{"model": "contrastive image-text model", "dataset": "simulated fluorescence microscopy of cells", "train_examples": 195000, "image_size": 64, "crop_scale_min": 0.8, "horizontal_flip": true, "translate": 0.12, "color_jitter": 0.1, "tokenizer": "word", "vocab_size": 42, "loss": "softmax", "embed_dim": 384, "encoder_arch": "convnext", "encoder_isotropic": true, "encoder_norm": "layernorm", "encoder_activation": "gelu", "encoder_mlp_ratio": 6, "encoder_inner_norm": false, "encoder_moe": "expert_choice", "encoder_num_experts": 32, "encoder_moe_every": 2, "encoder_expert_mlp_ratio": 0.5, "encoder_experts_per_token": 1, "encoder_shared_expert": false, "encoder_patch_size": [4, 4], "encoder_conv_stem": false, "encoder_layers": 12, "encoder_width": 128, "encoder_kernel_size": 7, "text_encoder_causal": true, "text_encoder_width": 192, "text_encoder_layers": 7, "text_encoder_norm": "layernorm", "text_encoder_norm_position": "pre", "text_encoder_activation": "reglu", "text_encoder_mlp_ratio": 4, "text_encoder_head_dim": 64, "text_encoder_fused_qkv": false, "text_encoder_bias": "all", "text_encoder_qk_norm": false, "text_encoder_layer_scale_init": 0.01, "text_encoder_parallel_block": false, "text_encoder_inner_norm": false, "text_encoder_drop_path": 0.15, "text_encoder_positions": "learned", "residual_init": "none", "optimizer": "normuon", "muon_scale": "match_rms_adamw", "learning_rate": 0.0022, "momentum": 0.95, "nesterov": true, "orthogonalizer": "newton_schulz_5", "adamw_lr_other_params": 0.00092, "max_grad_norm": 0.5, "max_steps": 1600, "batch_size": 128, "epochs": 1.1, "lr_schedule": "cosine", "final_lr_fraction": 0, "warmup_steps": 160, "weight_decay": 0.0, "adamw_weight_decay_other_params": 0.01}
Rows from block 4 of the image encoder, named by matrix and row number. Rows with one number belong to one neuron. Each number is 200 + 40 x the weight over its row's rms, rounded and kept within 0 to 999. All counts start at 0. After the name is the row's rms in percent of the matrix's.
# fc1: MLP up (encoder.blocks.4.mlp.fc1.weight, 768x128), inputs 0-63
# fc2: MLP down (encoder.blocks.4.mlp.fc2.weight, 128x768, transposed), outputs 0-63
fc1.26,100,175,227,173,178,213,213,232,204,212,180,183,193,246,123,189,238,263,192,199,189,128,207,120,102,185,252,210,194,161,182,179,175,269,222,194,207,173,249,149,303,205,241,180,211,261,152,171,206,181,164,201,135,197,183,132,229,250,159,227,178,184,137,198,274
fc1.27,089,224,194,184,214,207,188,181,210,196,250,143,209,195,209,150,211,181,203,171,250,252,232,217,240,156,310,186,178,139,232,273,196,262,254,222,225,228,182,195,194,139,137,154,207,199,179,171,151,211,191,211,191,234,244,285,199,219,236,239,158,140,114,189,233
fc1.28,095,165,161,230,199,193,209,175,162,163,177,221,230,258,167,162,195,163,192,232,218,168,265,266,163,185,171,178,302,189,117,115,203,340,199,209,131,159,200,227,188,192,142,271,194,239,232,243,121,218,193,167,208,136,241,177,182,152,228,208,188,185,207,142,210
fc1.29,085,175,243,231,255,210,183,199,159,175,310,226,168,189,227,164,208,245,213,277,169,204,166,213,205,191,241,170,164,219,207,287,208,235,177,252,172,174,160,246,122,213,214,218,277,153,163,196,227,207,257,219,227,210,157,276,117,155,110,179,192,220,285,175,213
fc1.30,093,177,141,183,244,245,235,192,232,191,165,148,129,195,198,85,224,168,284,294,181,175,229,193,131,210,249,135,227,192,178,201,208,238,182,209,205,250,131,233,184,185,185,246,179,162,237,274,278,199,214,210,156,170,200,227,238,188,191,215,196,204,145,213,286
fc1.31,102,72,205,220,247,221,199,246,191,236,250,227,224,116,229,224,216,161,227,218,227,223,234,229,189,237,228,158,169,215,147,224,239,234,181,232,198,200,177,174,263,233,211,124,202,171,208,183,286,213,181,193,197,205,148,226,227,156,225,206,227,197,155,213,81
fc1.32,096,173,203,181,216,240,186,171,188,222,154,202,132,207,247,222,149,233,184,108,204,296,222,201,217,193,168,160,224,168,159,228,286,165,166,178,207,197,176,234,218,223,190,192,265,275,171,222,195,144,225,246,241,185,236,220,223,225,169,241,118,194,196,203,265
fc1.33,095,279,125,134,212,197,189,238,209,189,235,171,210,218,237,171,184,217,220,215,160,257,156,221,220,158,218,211,165,206,162,266,246,237,181,168,103,153,246,229,213,137,211,193,185,281,179,84,210,132,151,133,142,159,184,220,216,253,249,193,214,214,148,277,208
fc1.34,108,213,185,201,220,175,253,190,159,159,133,130,276,173,221,227,275,208,165,182,255,183,243,177,183,261,216,125,281,178,151,223,183,224,227,217,233,236,226,244,203,200,204,196,213,206,202,208,191,188,154,182,176,179,163,246,222,150,153,222,166,232,209,121,251
fc1.35,106,170,138,222,226,267,215,151,146,184,277,203,169,160,195,234,183,214,240,206,143,286,170,194,166,200,189,187,239,137,159,208,205,169,196,211,283,255,160,257,196,208,196,250,190,134,250,217,147,227,184,231,181,194,190,222,218,199,220,216,175,141,216,288,202
fc1.36,090,143,198,227,261,182,252,239,187,191,183,194,229,209,164,280,200,224,191,193,231,240,253,169,213,243,220,187,182,205,225,151,154,175,223,236,128,281,202,251,193,234,255,255,182,132,138,97,198,208,212,152,51,253,178,234,216,214,201,254,203,187,164,196,227
fc1.37,109,225,146,225,209,167,162,194,240,192,242,251,157,175,213,221,178,187,145,231,274,96,224,100,236,178,155,208,150,290,146,136,244,215,185,184,143,224,155,223,170,198,190,128,203,206,167,198,270,254,235,177,206,218,191,159,230,235,167,254,97,166,162,199,188
fc1.38,088,196,250,222,233,226,140,177,254,103,168,221,202,216,242,228,249,168,225,161,192,201,235,228,202,213,209,282,185,202,218,267,250,154,251,136,172,182,95,223,131,206,188,217,235,203,200,182,218,146,258,210,188,294,185,139,196,160,191,194,216,210,207,109,205
fc1.39,103,155,209,253,228,175,126,205,249,113,235,107,188,219,154,247,253,197,231,175,199,208,170,177,251,189,193,192,210,194,199,278,144,220,196,225,213,187,197,135,211,199,179,178,208,163,259,219,206,209,289,206,207,230,145,190,225,167,156,260,257,191,131,177,180
fc1.40,098,133,215,210,156,135,263,236,234,228,226,153,179,207,255,193,181,198,170,149,154,224,241,137,247,194,200,186,244,215,241,248,121,170,197,171,183,269,168,177,198,196,218,232,187,191,201,214,187,219,261,162,158,256,176,240,83,193,229,242,181,166,230,164,182
fc1.41,117,165,298,259,186,172,159,146,258,191,209,263,182,148,182,165,182,265,193,273,225,200,212,190,208,238,142,223,233,188,212,217,113,196,108,179,327,159,235,219,167,157,214,174,225,191,185,199,201,206,229,204,243,188,184,179,226,231,124,273,212,217,230,158,224
fc1.42,108,226,166,225,226,231,196,236,193,196,276,253,148,168,162,198,266,242,232,275,160,170,213,180,196,232,195,165,176,217,302,249,170,193,204,193,194,255,208,201,253,227,166,173,189,133,182,153,290,138,140,167,193,191,259,218,267,170,213,200,182,170,163,170,154
fc1.43,116,173,230,189,211,207,224,186,120,232,205,152,203,205,214,179,240,190,202,316,199,166,188,199,241,166,213,210,134,227,208,227,197,200,202,324,139,232,171,216,228,254,183,229,227,281,195,161,202,200,217,215,260,226,236,244,121,200,159,194,177,148,127,182,228
fc1.44,099,224,220,296,218,169,175,261,223,214,238,137,186,223,267,268,203,204,182,225,167,196,152,206,211,268,204,205,225,280,216,170,199,152,162,203,257,161,265,164,207,248,146,198,170,162,251,183,191,171,229,209,245,166,208,217,206,185,213,201,172,168,227,140,163
fc1.45,112,225,213,170,257,292,202,220,236,177,203,226,189,228,223,153,228,174,240,193,168,114,216,228,223,235,193,239,155,183,239,185,284,216,261,216,190,238,255,185,212,186,240,196,289,179,219,157,216,142,237,82,199,184,239,186,164,210,173,193,275,224,242,167,194
fc1.46,102,183,216,193,217,236,183,240,228,201,167,193,191,225,132,46,191,158,194,227,187,216,197,189,207,210,226,178,188,168,198,149,114,191,131,210,137,283,256,204,161,299,229,178,204,145,229,187,260,187,160,219,241,205,174,163,172,213,267,204,201,181,168,192,167
fc1.47,118,187,121,199,284,170,246,208,208,215,210,153,175,216,142,189,222,239,143,211,186,185,144,161,275,183,199,193,167,180,227,207,182,225,175,217,166,134,297,99,198,191,222,209,251,190,191,176,187,162,159,224,229,192,233,222,170,232,203,185,190,143,138,203,151
fc1.48,103,171,163,195,222,254,176,125,239,175,218,158,152,167,185,185,196,178,171,238,121,182,196,245,204,221,252,241,216,231,207,152,213,278,242,213,267,174,187,189,159,273,247,137,193,242,166,219,159,180,211,205,181,202,201,158,214,211,216,173,151,253,279,190,217
fc1.49,103,217,209,201,250,235,176,233,172,211,232,220,209,227,172,95,154,241,98,145,223,179,217,209,182,209,216,171,207,156,182,188,191,239,211,172,225,192,198,225,146,259,268,136,164,161,212,226,127,161,223,257,194,240,196,192,204,246,256,186,229,158,116,275,164
fc1.50,105,206,187,214,230,155,207,228,238,208,312,216,223,206,192,205,191,188,147,302,245,157,156,261,179,188,247,231,205,222,259,249,254,236,217,169,187,212,140,183,213,150,224,197,173,199,197,172,171,191,123,226,184,160,228,231,177,126,150,245,165,226,209,183,132
fc1.51,109,230,201,143,259,252,156,161,300,203,234,228,267,186,289,148,244,204,156,206,177,163,126,153,159,183,195,197,214,200,206,260,166,209,233,219,202,138,199,241,214,226,223,239,240,227,198,210,203,177,216,331,284,191,156,198,180,213,228,246,256,236,184,200,165
fc1.52,103,190,208,144,205,244,213,211,210,146,229,213,260,130,236,209,250,259,213,174,102,176,237,197,224,177,199,225,189,169,174,184,251,118,211,163,253,149,150,228,185,120,248,82,232,235,158,266,170,201,166,192,231,148,198,300,201,242,185,207,228,150,268,158,196
fc1.53,096,231,206,235,248,186,167,199,197,219,185,174,204,242,197,193,165,130,146,177,270,225,227,186,210,241,255,145,205,265,214,149,166,140,168,215,181,283,200,247,197,116,168,182,227,203,261,261,193,190,186,237,201,256,175,131,172,152,158,216,219,224,164,182,152
fc1.54,091,183,271,144,208,171,237,194,232,224,213,199,193,169,139,125,251,150,220,194,198,181,179,233,212,151,198,227,185,219,207,101,229,186,147,247,173,218,202,217,144,184,198,191,119,209,196,181,232,151,179,207,285,257,245,171,178,164,228,212,161,196,203,255,186
fc1.55,093,247,222,226,220,181,203,235,192,213,183,221,228,173,192,253,171,193,146,235,281,267,133,171,179,180,180,160,206,215,210,128,152,208,214,216,184,284,196,189,195,185,233,218,161,159,181,216,231,137,188,187,202,241,203,166,230,172,228,250,256,223,214,184,169
fc1.56,081,179,231,145,215,202,159,236,251,188,223,148,199,219,186,177,239,278,218,301,155,244,205,278,195,206,185,258,262,75,185,198,171,226,146,183,166,239,207,191,180,120,143,207,193,170,209,185,232,221,210,199,251,201,167,219,191,191,209,260,219,134,256,239,226
fc1.57,103,224,248,198,237,249,222,254,212,233,168,148,180,154,166,149,181,203,164,253,240,177,164,268,111,292,299,183,177,264,255,271,209,179,243,230,143,110,206,190,200,234,151,233,235,206,176,214,215,209,166,169,140,195,199,161,184,173,208,200,246,199,169,215,121
fc1.58,114,227,191,158,280,102,161,210,222,192,175,226,176,220,200,175,222,236,232,222,206,203,223,183,181,176,183,247,209,146,206,167,144,205,181,17,150,201,210,190,240,185,253,180,217,238,223,199,189,225,224,255,175,163,201,246,155,244,148,209,213,155,170,173,134
fc1.59,083,239,240,186,178,125,226,216,177,147,273,208,221,192,184,155,247,182,173,165,230,242,192,242,237,104,167,121,201,178,184,147,216,196,194,157,221,151,161,199,132,207,164,245,201,238,257,229,234,202,73,215,216,150,219,157,255,194,203,265,251,213,164,181,242
fc1.60,097,255,173,240,175,146,258,183,188,180,230,245,165,123,218,275,161,207,189,218,174,136,189,253,205,232,185,232,271,199,168,183,140,181,213,106,254,228,218,249,172,201,128,167,160,220,206,150,212,163,164,174,250,223,174,188,237,190,191,164,158,219,238,184,128
fc1.61,096,146,251,189,176,188,191,151,235,136,223,173,114,299,245,158,187,205,147,206,196,278,218,272,215,138,247,215,245,256,182,122,166,240,135,241,183,209,151,236,160,214,172,187,214,181,156,241,169,215,175,187,237,210,259,238,217,227,224,213,214,160,201,162,239
fc1.62,100,236,221,120,265,171,217,220,178,249,228,262,216,200,151,268,204,190,211,193,254,251,145,216,197,169,136,206,244,144,278,206,105,150,197,212,169,220,178,143,169,189,173,143,248,222,218,174,202,212,162,358,232,163,228,169,186,209,208,264,171,146,197,199,225
fc1.63,110,217,155,192,162,215,132,144,228,168,183,151,228,186,184,166,190,142,253,200,220,303,169,140,172,174,248,223,236,225,191,162,179,255,252,200,198,152,204,257,153,137,118,129,224,228,218,243,274,206,245,227,197,142,162,213,258,214,166,320,204,208,200,216,174
fc1.64,112,237,211,199,236,211,233,249,212,153,206,154,246,148,211,231,182,145,207,224,172,158,172,213,165,224,233,181,174,159,190,186,197,204,196,215,129,223,207,196,249,120,157,191,140,151,195,184,150,313,138,281,185,164,202,190,196,168,330,237,156,242,234,180,228
fc1.65,117,241,206,189,232,259,204,204,202,191,193,245,199,232,173,183,254,208,179,215,307,265,152,283,123,203,241,204,225,159,340,162,238,188,236,276,287,168,195,172,184,186,180,172,222,129,174,193,167,205,183,177,189,223,208,231,158,122,175,251,162,165,141,195,241
fc1.66,083,216,218,217,268,272,164,170,215,146,186,241,194,230,222,192,206,151,196,113,185,210,188,172,141,285,122,155,200,183,207,233,259,256,264,148,200,207,254,187,177,176,109,216,224,172,226,154,213,163,136,183,214,192,173,151,99,212,199,205,198,237,152,265,296
fc1.67,097,158,181,270,256,156,202,178,192,208,67,161,211,202,227,229,255,203,210,190,163,245,241,182,169,210,269,233,211,163,201,243,237,202,150,176,133,201,257,201,200,222,179,187,158,177,217,155,163,216,227,186,178,219,185,144,174,208,181,222,240,224,109,197,158
fc1.68,105,152,147,228,280,269,137,287,213,196,192,170,196,195,122,230,265,154,177,224,210,173,167,176,177,211,192,202,220,154,206,190,231,170,188,154,251,248,171,232,203,257,282,251,157,256,195,178,189,143,109,138,225,177,257,237,172,136,145,164,183,201,240,229,182
fc1.69,089,267,216,160,175,192,229,186,122,228,219,211,220,229,262,212,156,196,248,261,277,211,199,200,231,144,252,177,182,180,170,183,204,151,174,246,157,205,220,172,161,168,246,234,166,217,231,217,219,165,241,232,186,233,236,236,252,234,186,160,226,280,197,200,201
fc1.70,089,181,132,213,168,141,205,199,285,172,130,204,169,229,205,185,215,138,201,201,227,226,179,208,158,246,284,276,220,166,144,207,221,230,305,178,189,234,124,220,207,125,286,191,212,239,245,219,172,225,140,221,156,162,295,211,184,170,136,222,142,190,189,143,224
fc1.71,091,142,196,192,225,227,181,232,201,168,190,193,210,159,174,198,186,228,164,167,216,201,238,216,262,194,149,229,174,143,183,230,208,171,169,130,130,113,176,161,173,177,243,249,193,233,159,221,234,253,168,129,186,248,265,237,198,160,221,203,181,158,155,172,160
fc1.72,107,233,233,206,204,175,148,208,151,210,138,188,216,228,231,255,227,291,210,270,254,124,174,183,265,221,151,157,231,191,222,207,197,214,136,153,183,149,208,190,223,250,213,197,195,151,139,243,194,174,240,211,162,205,211,215,154,203,186,264,278,145,195,170,210
fc1.73,101,229,262,201,229,204,221,225,202,109,205,236,194,172,134,238,126,255,236,173,209,208,179,216,166,208,159,219,211,201,240,241,177,162,186,167,144,277,174,141,188,172,223,267,150,157,155,197,178,190,233,205,243,171,215,142,194,211,205,304,218,150,232,216,267
fc1.74,108,178,138,155,201,214,138,94,209,212,197,239,221,197,193,164,198,143,200,127,205,183,141,226,264,195,227,201,173,193,133,174,205,224,134,175,184,264,178,205,170,253,250,178,188,222,234,228,235,276,194,196,217,188,135,229,193,195,234,307,164,216,163,192,208
fc1.75,104,184,203,221,227,216,235,126,211,151,272,226,140,243,180,129,238,225,204,227,226,188,263,220,154,170,202,190,184,199,301,151,235,184,229,199,264,177,162,244,201,232,109,202,219,264,185,197,170,227,140,224,210,175,221,200,208,284,199,257,185,197,259,241,319
fc2.26,092,211,185,211,189,281,200,235,170,221,196,231,177,188,200,162,205,150,155,234,184,247,250,233,191,160,147,254,161,229,163,183,190,244,261,91,178,201,222,187,193,205,230,153,214,133,182,139,185,162,166,184,135,179,176,170,176,231,88,154,165,226,159,225,177
fc2.27,074,166,264,211,257,215,208,215,167,228,191,170,187,193,341,221,318,199,238,249,232,195,173,240,170,145,191,197,209,228,193,208,168,201,179,167,251,124,190,207,216,135,198,213,187,255,126,200,254,136,180,204,192,155,229,151,196,153,187,157,178,153,229,197,189
fc2.28,117,278,205,262,151,206,202,191,207,202,245,213,143,161,190,167,146,192,266,250,212,181,208,179,180,266,233,146,197,161,200,267,201,212,209,247,183,236,190,90,231,245,186,228,149,184,156,254,195,145,183,201,180,224,193,197,201,190,209,214,225,141,199,191,254
fc2.29,092,230,209,264,256,223,160,132,274,191,225,196,161,209,184,204,172,229,94,153,183,153,187,157,248,262,211,237,186,192,139,155,225,243,201,151,187,166,228,170,254,170,242,174,116,240,254,203,157,184,250,114,111,191,175,229,205,146,136,239,156,218,180,167,160
fc2.30,083,242,254,227,204,164,213,194,210,154,165,162,217,218,160,176,179,185,179,186,253,266,208,260,254,260,164,260,205,157,244,192,199,208,190,244,155,235,323,185,174,239,191,240,171,205,224,256,213,244,214,280,200,243,244,269,171,198,239,214,232,160,243,199,201
fc2.31,106,234,229,207,162,148,198,221,225,195,175,181,139,301,170,208,90,180,174,126,181,202,198,133,226,190,208,269,266,199,219,216,255,196,204,247,154,229,189,170,156,243,219,203,108,258,184,223,234,224,233,192,256,195,191,227,222,201,176,136,236,137,173,215,124
fc2.32,109,191,148,225,218,178,255,228,246,267,232,194,311,147,192,181,229,210,146,207,148,220,172,178,203,210,218,173,197,195,193,196,180,229,201,215,205,231,204,195,134,197,227,219,196,221,190,237,221,176,165,175,218,171,195,129,216,181,156,211,176,201,205,206,285
fc2.33,080,181,232,213,239,188,221,205,152,216,164,129,183,283,207,208,199,201,230,192,206,205,240,249,144,183,131,249,226,177,195,203,145,208,269,180,183,119,177,219,189,185,256,234,252,262,180,149,222,171,192,243,137,255,183,168,227,210,182,210,205,165,170,159,294
fc2.34,093,213,269,188,111,190,220,176,223,200,276,164,145,186,212,212,164,193,152,177,206,185,275,213,158,226,262,183,91,173,187,235,182,158,275,118,183,219,232,158,235,234,202,228,187,133,229,193,204,171,225,219,158,236,148,169,260,195,95,203,201,203,233,209,182
fc2.35,122,181,215,125,245,216,200,180,157,213,292,278,263,192,192,239,238,247,136,199,268,251,170,203,224,203,225,212,197,257,235,182,249,181,160,177,208,215,291,199,196,218,249,184,129,300,138,191,196,196,217,132,163,227,190,170,179,232,163,208,176,237,224,197,253
fc2.36,101,173,195,287,176,206,177,203,262,264,233,210,156,254,191,154,201,184,167,194,226,260,106,162,131,175,288,190,249,227,217,248,218,147,256,230,243,178,199,218,186,159,267,199,232,150,198,251,219,142,160,178,201,167,165,187,199,219,206,231,303,212,155,176,233
fc2.37,086,201,199,192,123,251,269,166,149,277,240,171,215,171,154,229,176,170,146,194,167,160,205,188,187,216,223,187,226,238,245,256,155,245,222,266,241,226,268,260,198,212,206,173,160,198,232,222,235,197,249,220,228,183,188,169,228,182,214,180,125,153,186,266,195
fc2.38,067,203,214,258,264,205,180,282,231,161,151,195,224,173,198,207,230,91,237,246,185,167,272,111,233,173,182,143,218,241,157,160,235,234,168,147,279,161,248,190,243,177,157,253,211,234,152,158,160,197,277,202,258,161,209,179,193,189,219,176,185,180,259,215,154
fc2.39,086,245,275,171,204,221,163,173,236,133,198,229,270,240,227,226,271,182,224,204,205,192,225,178,105,169,218,227,194,195,216,163,222,142,202,251,176,166,192,221,185,156,209,215,184,178,224,124,190,345,238,169,246,198,243,213,197,277,174,154,157,151,166,191,119
fc2.40,104,180,205,151,189,215,157,132,152,242,215,175,217,248,218,194,261,178,225,246,138,206,194,209,105,234,188,232,207,207,132,161,176,108,164,259,228,236,267,214,219,190,219,232,184,167,257,234,242,242,181,190,183,190,194,237,104,185,244,200,163,149,252,135,192
fc2.41,109,279,196,165,195,181,204,252,176,209,170,185,113,195,200,220,238,151,155,201,205,161,203,238,223,240,170,173,192,293,124,228,202,256,196,206,195,128,176,237,150,178,206,265,249,199,162,148,171,171,263,222,201,251,171,209,169,178,156,200,201,185,245,221,217
fc2.42,088,185,176,176,203,207,214,116,193,178,128,157,144,193,165,238,126,193,171,180,157,130,136,193,218,219,227,235,273,186,163,226,247,257,144,177,209,233,208,151,249,243,157,148,214,257,200,216,239,242,144,150,139,199,193,243,238,178,151,231,278,259,274,211,222
fc2.43,137,272,172,244,209,172,196,223,256,189,273,223,186,220,213,219,207,190,217,183,240,128,212,237,232,172,252,233,193,230,250,188,224,229,176,235,236,255,140,102,203,222,187,213,181,273,200,162,165,148,293,221,192,165,192,155,213,206,280,215,202,180,198,221,134
fc2.44,106,171,211,213,225,196,185,179,135,240,235,274,168,221,215,193,239,247,155,122,199,187,176,210,187,137,217,204,223,223,214,203,189,176,182,218,255,204,152,179,192,221,181,206,203,235,106,203,169,194,248,218,142,196,199,165,197,185,186,140,239,198,206,167,273
fc2.45,118,241,229,258,221,189,236,226,212,135,178,249,135,295,131,224,176,167,207,211,211,255,172,184,219,182,196,227,235,162,181,245,197,277,316,189,311,181,201,182,249,209,241,184,233,190,178,147,196,145,213,194,116,251,308,207,200,163,171,173,222,219,240,179,228
fc2.46,094,195,259,141,212,209,198,232,233,248,179,262,149,125,182,198,227,193,289,221,129,212,267,225,176,222,166,194,229,149,179,230,241,181,138,242,210,195,250,228,223,255,167,209,254,123,274,179,151,286,187,242,204,209,228,234,219,189,218,212,252,214,202,211,215
fc2.47,122,223,214,197,211,234,177,298,156,192,168,261,216,190,197,145,170,128,230,203,238,115,189,189,254,169,168,188,237,255,212,189,201,217,113,264,207,175,152,146,187,183,212,215,213,243,155,212,211,274,211,234,280,186,181,164,210,189,155,188,146,209,174,270,191
fc2.48,095,206,158,218,215,190,242,246,231,245,208,196,268,244,169,199,243,193,168,150,114,182,161,144,197,227,224,140,181,129,179,177,202,194,147,191,181,163,178,307,253,222,206,164,212,199,135,180,274,221,234,206,193,233,259,222,269,190,220,229,163,193,231,259,223
fc2.49,091,270,281,170,195,240,266,198,170,248,183,212,184,206,207,108,171,279,213,209,254,215,242,200,241,230,149,209,224,255,211,188,175,205,174,167,162,246,177,168,144,168,161,265,200,246,184,188,186,187,248,141,99,160,224,196,142,212,184,192,159,202,204,244,222
fc2.50,105,206,175,182,201,210,180,205,150,246,126,221,173,135,212,131,179,203,179,209,222,153,279,150,158,167,158,198,160,220,166,156,199,184,170,161,237,165,235,190,205,191,192,211,238,250,162,262,149,253,229,138,175,131,192,175,259,248,188,185,208,180,202,184,237
fc2.51,098,274,191,203,219,208,152,221,203,268,120,212,255,194,216,177,160,200,187,175,150,187,153,132,143,159,262,265,199,252,198,207,111,222,178,165,225,174,129,214,222,146,168,194,161,121,256,220,210,202,168,256,253,211,224,249,191,263,125,228,223,123,211,185,287
fc2.52,079,220,267,282,143,259,119,201,198,126,198,129,141,213,197,183,179,213,203,209,173,217,217,207,253,216,185,212,202,136,186,168,205,193,260,129,218,168,155,151,143,210,217,216,221,197,276,183,189,215,225,183,245,158,205,183,204,286,151,214,203,147,182,203,265
fc2.53,100,233,211,239,116,115,194,255,193,213,217,225,220,283,211,241,183,212,200,214,203,270,183,151,205,208,200,181,230,206,192,231,165,72,193,215,240,243,222,207,181,192,147,203,206,188,187,286,203,192,211,234,107,254,243,151,180,258,222,248,172,185,170,222,199
fc2.54,069,178,160,163,185,220,185,223,186,181,185,199,169,127,222,217,126,282,238,208,250,199,265,198,229,175,300,252,166,147,237,243,157,176,220,206,160,241,186,223,219,203,148,160,234,297,236,255,199,164,150,223,172,183,159,177,155,225,179,235,239,211,157,175,137
fc2.55,085,285,242,180,196,194,177,246,170,137,151,205,241,220,223,125,152,199,178,166,219,254,171,196,245,207,240,134,183,122,168,227,179,220,202,211,184,232,185,185,216,140,243,203,179,111,188,161,242,187,142,176,170,184,235,200,191,259,151,214,165,192,154,243,184
fc2.56,073,170,236,200,225,234,125,191,247,229,259,170,248,157,232,175,194,164,186,225,187,239,257,189,211,209,136,186,108,132,224,211,319,239,161,195,227,262,205,211,233,185,211,183,176,226,204,220,229,141,170,178,181,141,153,246,203,177,229,190,237,175,216,155,184
fc2.57,114,198,265,151,233,228,197,158,204,109,208,310,228,156,221,148,185,202,202,257,112,190,193,222,231,245,168,234,185,218,238,200,241,171,167,246,191,246,130,190,233,210,194,195,240,171,201,172,158,224,190,205,261,156,231,208,182,181,212,240,206,190,233,158,175
fc2.58,116,183,160,138,268,181,177,190,208,110,183,233,248,219,182,254,217,147,213,242,201,212,144,251,128,158,134,200,178,150,176,191,162,160,165,254,199,226,252,192,201,194,155,161,149,242,233,194,206,248,163,122,117,168,251,210,223,180,242,192,194,165,220,176,163
fc2.59,087,196,247,163,194,221,131,251,142,209,188,83,256,160,141,231,204,226,261,208,226,250,219,188,214,163,145,183,164,196,206,141,146,236,160,154,169,218,161,171,207,207,157,222,257,177,277,273,261,240,255,130,210,218,178,147,177,216,190,266,143,176,206,176,177
fc2.60,093,185,184,222,214,197,236,215,218,298,228,139,190,187,122,225,168,180,153,243,269,162,274,235,212,233,190,166,135,194,199,184,158,133,238,183,180,130,224,270,130,203,254,207,241,214,170,270,202,246,215,224,267,193,159,236,250,149,241,188,238,172,189,234,287
fc2.61,101,178,222,286,207,237,130,237,198,207,254,119,176,200,186,157,291,172,146,233,232,259,204,167,236,172,149,195,200,183,222,198,172,217,136,147,181,165,137,187,205,204,177,236,151,194,250,176,253,169,229,203,207,238,192,175,163,191,241,249,184,153,224,141,232
fc2.62,107,213,183,197,147,172,235,237,184,182,191,177,290,193,259,189,169,136,187,250,236,210,207,165,249,203,158,188,154,213,213,234,108,154,157,280,252,167,150,253,183,173,141,198,180,121,160,196,230,123,148,236,223,275,230,199,188,190,181,245,283,188,174,230,175
fc2.63,097,144,229,236,140,112,218,175,240,214,210,178,236,182,294,240,181,164,206,128,191,173,234,194,214,162,206,200,236,218,244,270,279,172,189,186,190,245,144,228,170,202,206,200,165,229,151,201,297,222,208,147,192,278,226,174,225,292,243,223,178,193,187,164,212
fc2.64,102,128,221,211,249,203,236,165,233,210,216,163,211,231,224,139,187,186,179,181,265,181,207,219,219,162,207,157,188,191,261,262,206,224,188,187,174,247,233,211,189,181,238,213,202,206,147,262,186,187,146,212,135,191,154,124,238,176,224,271,245,192,198,150,196
fc2.65,097,224,216,224,210,241,214,187,175,137,190,172,160,214,198,120,221,196,175,252,216,191,238,190,217,252,210,192,280,175,154,181,174,228,233,194,259,194,222,205,271,134,201,200,254,223,222,197,236,229,156,206,238,225,170,177,228,243,86,151,216,260,250,267,214
fc2.66,086,223,174,211,171,198,225,229,197,69,160,189,200,214,196,247,210,209,240,228,143,171,198,183,274,280,171,220,205,150,200,159,270,285,164,228,227,193,217,201,212,220,182,217,212,261,151,129,181,214,227,184,117,233,266,212,218,244,213,212,190,208,162,186,137
fc2.67,100,263,170,178,255,181,197,198,143,223,228,260,211,239,197,194,207,232,181,194,166,230,111,202,255,111,248,121,149,197,248,175,253,224,226,216,227,181,122,189,155,187,292,240,179,187,200,143,169,241,216,163,184,228,198,215,231,183,178,217,272,255,141,155,219
fc2.68,089,172,248,214,207,176,189,280,241,125,140,202,195,197,217,175,226,181,209,172,175,218,236,131,195,211,259,157,197,186,248,218,222,321,218,143,233,152,116,257,232,226,206,211,195,194,164,213,215,187,293,228,251,251,206,253,210,225,178,166,173,164,179,201,196
fc2.69,097,149,170,243,201,230,219,182,202,211,142,210,152,173,222,183,200,316,279,218,179,225,156,121,194,183,232,134,229,107,185,224,122,184,238,209,230,177,154,184,259,212,233,182,174,198,176,157,156,193,130,234,213,185,244,148,183,243,188,207,247,242,170,126,174
fc2.70,072,218,249,250,202,215,157,169,159,137,175,198,229,197,267,221,285,167,140,229,191,207,223,282,223,278,183,177,186,214,200,191,165,268,224,147,207,178,233,257,228,181,278,255,132,230,120,211,184,213,182,227,221,276,223,187,178,235,159,207,229,229,186,239,235
fc2.71,103,169,187,150,177,137,278,151,231,150,183,266,212,186,203,230,206,170,188,148,246,154,202,254,193,161,201,163,209,308,92,244,179,285,145,170,252,213,148,200,232,185,212,154,180,161,175,200,129,125,238,230,192,257,155,173,235,214,241,139,210,174,172,140,201
fc2.72,109,200,224,204,182,228,208,163,243,245,211,228,189,211,203,202,278,189,147,217,212,220,195,201,329,216,203,193,184,219,195,197,236,188,174,256,232,164,257,203,172,156,167,177,190,221,159,158,151,224,222,220,216,193,136,204,193,204,185,159,189,193,171,218,204
fc2.73,096,99,219,191,212,201,270,175,219,133,230,165,229,178,207,188,244,120,175,243,287,191,221,220,210,203,114,228,139,141,226,229,193,191,183,157,142,146,188,259,186,78,158,234,234,239,187,195,224,166,164,206,154,187,178,164,197,186,152,156,200,194,242,218,180
fc2.74,095,84,130,171,182,168,156,220,261,262,267,120,173,132,206,274,233,183,227,233,181,195,203,164,181,209,182,188,219,144,162,263,145,235,156,242,179,205,179,220,201,232,244,226,220,199,255,122,268,208,223,217,167,265,207,181,183,245,242,249,243,143,273,174,287
fc2.75,111,169,272,216,248,215,162,233,154,143,205,175,162,195,241,259,221,155,156,225,171,241,237,162,209,174,239,223,192,222,217,277,212,216,211,217,182,239,270,158,187,189,236,197,246,185,223,196,156,193,125,224,177,267,256,194,198,166,189,182,145,206,100,261,189